From a checkpoint of a small contrastive image-text model.
Model: 14.7M parameters, 32-pixel images, encoder norm batchnorm, encoder activation prelu, encoder depths [3, 3, 3], encoder widths [64, 128, 256], text encoder width 384, text encoder layers 8, text encoder activation relu.
Training: 18200 steps, batches of 256.
Rows from block 3 of the image encoder of a small contrastive image-text model, named by matrix and row number. Each number is 200 + 30 x the weight over its row's rms, rounded and kept within 0 to 999. All counts start at 0.
Before each channel's rows are labels from the 100 images, of 14848, where the channel reaches its highest value: "colour at peak" is the nearest of a few named colours to the mean colour under the peak. Only what is clearly more common there than usual is listed. The data: drawn branching plants. In brackets: how many of the 100, against the usual share in percent.
# conv: pointwise conv (encoder.blocks.3.conv.weight, 128x64x1x1), inputs 0-63

colour at peak: red (25 vs 0.1)
conv.5,218,134,168,217,255,147,220,214,165,241,188,227,196,270,187,233,143,180,222,214,179,172,200,193,191,202,170,163,184,184,194,171,219,206,236,164,207,167,234,208,183,211,196,181,154,122,236,212,184,199,212,180,224,153,244,194,202,204,176,225,187,221,231,240

colour at peak: grey (95 vs 29.9)
conv.36,187,285,205,198,174,202,190,167,192,164,161,198,159,214,193,239,184,200,222,242,180,168,242,187,186,149,181,244,162,181,229,169,191,190,189,233,163,180,198,213,218,192,208,209,148,161,206,182,155,189,264,153,185,215,263,193,182,247,176,246,188,186,183,207

colour at peak: grey (61 vs 29.9)
conv.39,174,184,222,173,192,252,198,204,190,147,242,166,195,235,151,241,212,183,219,194,226,165,231,178,258,243,187,216,207,255,181,222,201,267,192,212,177,206,195,163,166,228,228,194,176,216,184,186,166,193,268,175,226,168,212,204,171,174,258,205,171,157,167,199

colour at peak: pink (45 vs 13.1)
conv.79,232,171,226,182,154,206,207,184,198,213,182,121,214,211,217,204,191,127,194,172,223,169,220,233,218,181,243,198,179,177,126,153,221,245,167,219,211,214,235,222,203,157,199,189,181,202,232,239,257,212,200,163,152,203,201,160,168,183,195,255,196,215,218,209

colour at peak: white (37 vs 12.6); pink (32 vs 13.1)
conv.13,164,180,172,178,180,202,197,211,208,192,191,232,192,155,190,223,202,151,200,238,201,197,177,179,215,200,182,231,186,253,215,193,224,228,211,205,184,187,161,149,217,155,204,233,288,208,172,195,218,199,181,208,224,159,249,181,117,159,245,169,163,230,169,245

colour at peak: grey (64 vs 29.9)
conv.48,163,207,195,244,191,214,205,247,190,215,200,207,142,179,223,222,181,212,188,177,220,203,184,201,222,186,147,210,181,220,243,197,148,210,222,210,220,185,265,262,220,225,159,242,162,200,235,183,204,198,244,229,187,279,213,197,242,220,154,150,233,158,206,204

colour at peak: pink (62 vs 13.1)
conv.2,210,185,158,197,204,130,185,222,194,239,242,146,238,178,219,202,178,233,159,269,244,196,200,197,242,203,208,265,203,193,199,246,235,250,235,192,191,223,197,192,231,211,250,217,221,200,145,200,184,200,214,180,225,180,242,238,175,208,161,192,170,219,186,234

colour at peak: white (40 vs 12.6); pink (33 vs 13.1)
conv.35,211,177,189,247,101,206,189,227,242,188,171,214,181,189,183,235,185,189,195,199,228,171,230,199,199,208,189,200,203,225,242,253,285,213,194,200,180,221,209,188,191,207,212,187,194,234,203,161,185,190,212,241,216,195,167,196,243,153,195,173,297,199,235,189

colour at peak: white (59 vs 12.6)
conv.3,164,188,211,192,199,176,178,123,212,223,178,201,262,189,172,168,248,208,213,190,177,201,241,184,162,249,222,218,190,256,199,228,199,192,185,166,146,190,205,196,189,235,235,174,260,187,184,146,228,182,209,219,237,198,201,193,162,221,165,225,138,160,239,205

colour at peak: pink (31 vs 13.1)
conv.114,228,156,235,242,225,224,203,209,255,241,201,180,190,166,182,211,157,217,234,232,172,224,166,207,212,146,176,257,180,188,201,209,231,229,164,146,208,237,216,195,166,181,262,233,180,197,244,200,197,172,208,240,215,225,219,214,200,164,208,197,278,192,212,238

colour at peak: white (49 vs 12.6)
conv.42,232,231,164,184,164,135,157,191,202,184,184,169,211,171,189,193,231,235,227,190,183,185,220,246,191,183,173,185,113,230,227,180,181,180,145,205,250,197,197,188,167,185,161,183,167,213,168,247,179,240,179,213,175,157,210,211,213,209,270,230,230,203,220,214

colour at peak: grey (94 vs 29.9)
conv.82,195,152,183,178,284,173,199,133,243,228,208,171,202,192,174,225,214,177,242,197,180,229,158,211,168,214,203,168,159,162,254,214,178,171,186,217,216,193,163,184,180,153,199,199,192,212,176,182,179,168,173,230,185,149,163,175,202,250,193,205,155,211,160,161

colour at peak: white (48 vs 12.6)
conv.38,204,180,159,184,204,156,121,167,194,268,228,184,203,243,194,200,209,239,235,185,207,185,193,257,212,204,178,234,165,182,216,184,181,145,212,194,223,244,175,176,179,242,218,179,179,180,173,201,239,188,154,208,179,194,208,182,243,176,285,197,185,168,225,197

colour at peak: white (39 vs 12.6); pink (37 vs 13.1)
conv.47,197,219,202,235,153,225,178,158,250,201,192,229,192,211,161,230,123,168,191,204,223,213,152,197,189,207,187,215,163,211,178,218,235,250,150,255,243,220,230,179,222,245,195,201,233,178,170,186,193,165,195,247,230,209,165,161,216,213,197,165,252,174,231,182

colour at peak: white (42 vs 12.6)
conv.104,133,154,183,225,192,228,189,207,229,235,175,199,177,189,191,195,192,197,189,200,201,141,196,187,199,271,206,202,223,252,144,237,196,170,216,211,208,212,271,235,167,225,214,200,200,202,157,194,162,198,169,187,217,177,151,215,214,157,175,191,178,113,204,181

colour at peak: pink (31 vs 13.1)
conv.33,211,222,214,217,229,181,243,229,216,183,188,258,157,203,167,196,183,177,177,170,248,157,225,212,193,160,199,183,184,152,224,228,166,208,232,227,231,181,184,157,224,199,198,203,175,215,127,246,144,178,201,260,212,149,228,209,166,230,205,200,247,203,225,239

colour at peak: pink (42 vs 13.1); white (30 vs 12.6)
conv.49,196,226,189,208,176,221,232,166,155,224,192,204,202,206,228,234,203,210,212,196,206,299,170,198,188,221,167,191,133,176,179,174,214,271,197,175,230,182,209,238,234,230,204,171,228,248,175,171,227,190,193,246,187,176,157,207,213,220,219,219,258,215,208,256

colour at peak: brown (63 vs 24.3)
conv.92,207,182,186,188,195,171,175,231,153,297,208,207,210,202,195,213,232,181,184,215,178,195,178,218,195,178,162,218,156,201,258,225,150,203,215,197,202,215,226,211,161,215,189,151,190,201,159,193,225,203,211,166,183,174,190,213,278,215,153,272,158,203,151,195

colour at peak: brown (52 vs 24.3)
conv.17,257,169,176,183,159,161,219,206,208,264,235,236,161,223,87,192,187,178,214,159,202,201,158,169,207,204,199,228,216,183,145,192,216,202,170,205,174,212,145,220,193,209,191,207,214,185,200,267,195,188,192,185,215,206,217,236,152,236,186,191,188,204,180,185

colour at peak: grey (61 vs 29.9)
conv.67,220,212,172,224,149,194,183,217,229,183,134,223,169,229,204,205,223,171,207,155,212,202,204,130,195,196,211,231,194,191,175,215,197,213,149,211,208,229,279,206,178,214,163,172,235,216,162,268,201,180,197,197,138,219,195,232,199,168,234,176,157,218,239,242

colour at peak: white (50 vs 12.6)
conv.41,133,164,217,167,188,154,205,188,192,208,181,225,195,206,221,121,208,176,151,197,201,260,167,155,177,245,183,220,236,198,159,150,223,194,193,201,171,207,217,193,206,132,128,210,227,211,241,163,197,168,208,156,206,206,203,191,207,233,187,186,224,212,213,222

colour at peak: white (33 vs 12.6)
conv.70,230,137,226,200,200,180,232,273,216,186,161,190,242,155,205,194,255,216,249,203,228,190,204,193,163,186,226,236,214,183,200,195,134,190,196,242,266,203,186,161,169,204,206,232,150,171,159,180,178,183,249,196,180,250,189,197,216,224,233,181,219,199,192,197

colour at peak: pink (37 vs 13.1); white (30 vs 12.6)
conv.110,177,193,202,217,215,162,195,232,197,246,185,122,161,161,246,222,162,178,183,189,234,214,162,167,164,212,153,206,239,198,251,192,192,229,174,161,198,254,182,171,175,181,195,236,285,166,236,186,177,183,202,190,221,186,159,230,234,193,213,184,186,204,214,212

colour at peak: grey (80 vs 29.9)
conv.14,189,271,154,153,204,191,178,278,139,171,180,151,187,215,234,163,181,208,181,142,176,181,168,166,252,211,157,203,240,179,194,167,205,209,233,219,264,196,184,209,205,237,150,175,237,208,216,198,195,198,211,176,226,177,206,216,187,196,193,212,217,212,200,226

colour at peak: grey (92 vs 29.9)
conv.61,189,290,224,191,220,194,199,228,175,167,162,219,213,192,179,192,195,221,147,173,247,186,261,150,179,202,216,211,258,146,200,185,190,180,243,228,183,223,181,185,253,159,217,166,210,186,151,225,185,207,242,214,185,239,175,244,231,199,218,221,208,198,176,180

colour at peak: white (60 vs 12.6)
conv.99,173,184,218,181,216,184,171,165,177,208,172,216,163,261,194,216,199,155,180,164,162,183,176,140,163,240,161,197,231,225,189,213,244,187,173,204,202,199,172,195,172,229,213,238,260,191,202,151,222,190,161,170,177,214,190,212,157,229,172,278,195,213,255,187

colour at peak: grey (68 vs 29.9)
conv.94,229,209,237,194,183,163,206,229,183,205,153,190,193,177,212,172,205,205,266,224,230,226,197,191,197,180,186,199,164,199,257,183,169,280,146,202,220,197,183,200,210,182,240,178,211,173,237,217,243,150,247,151,201,204,257,198,170,198,223,189,183,196,177,279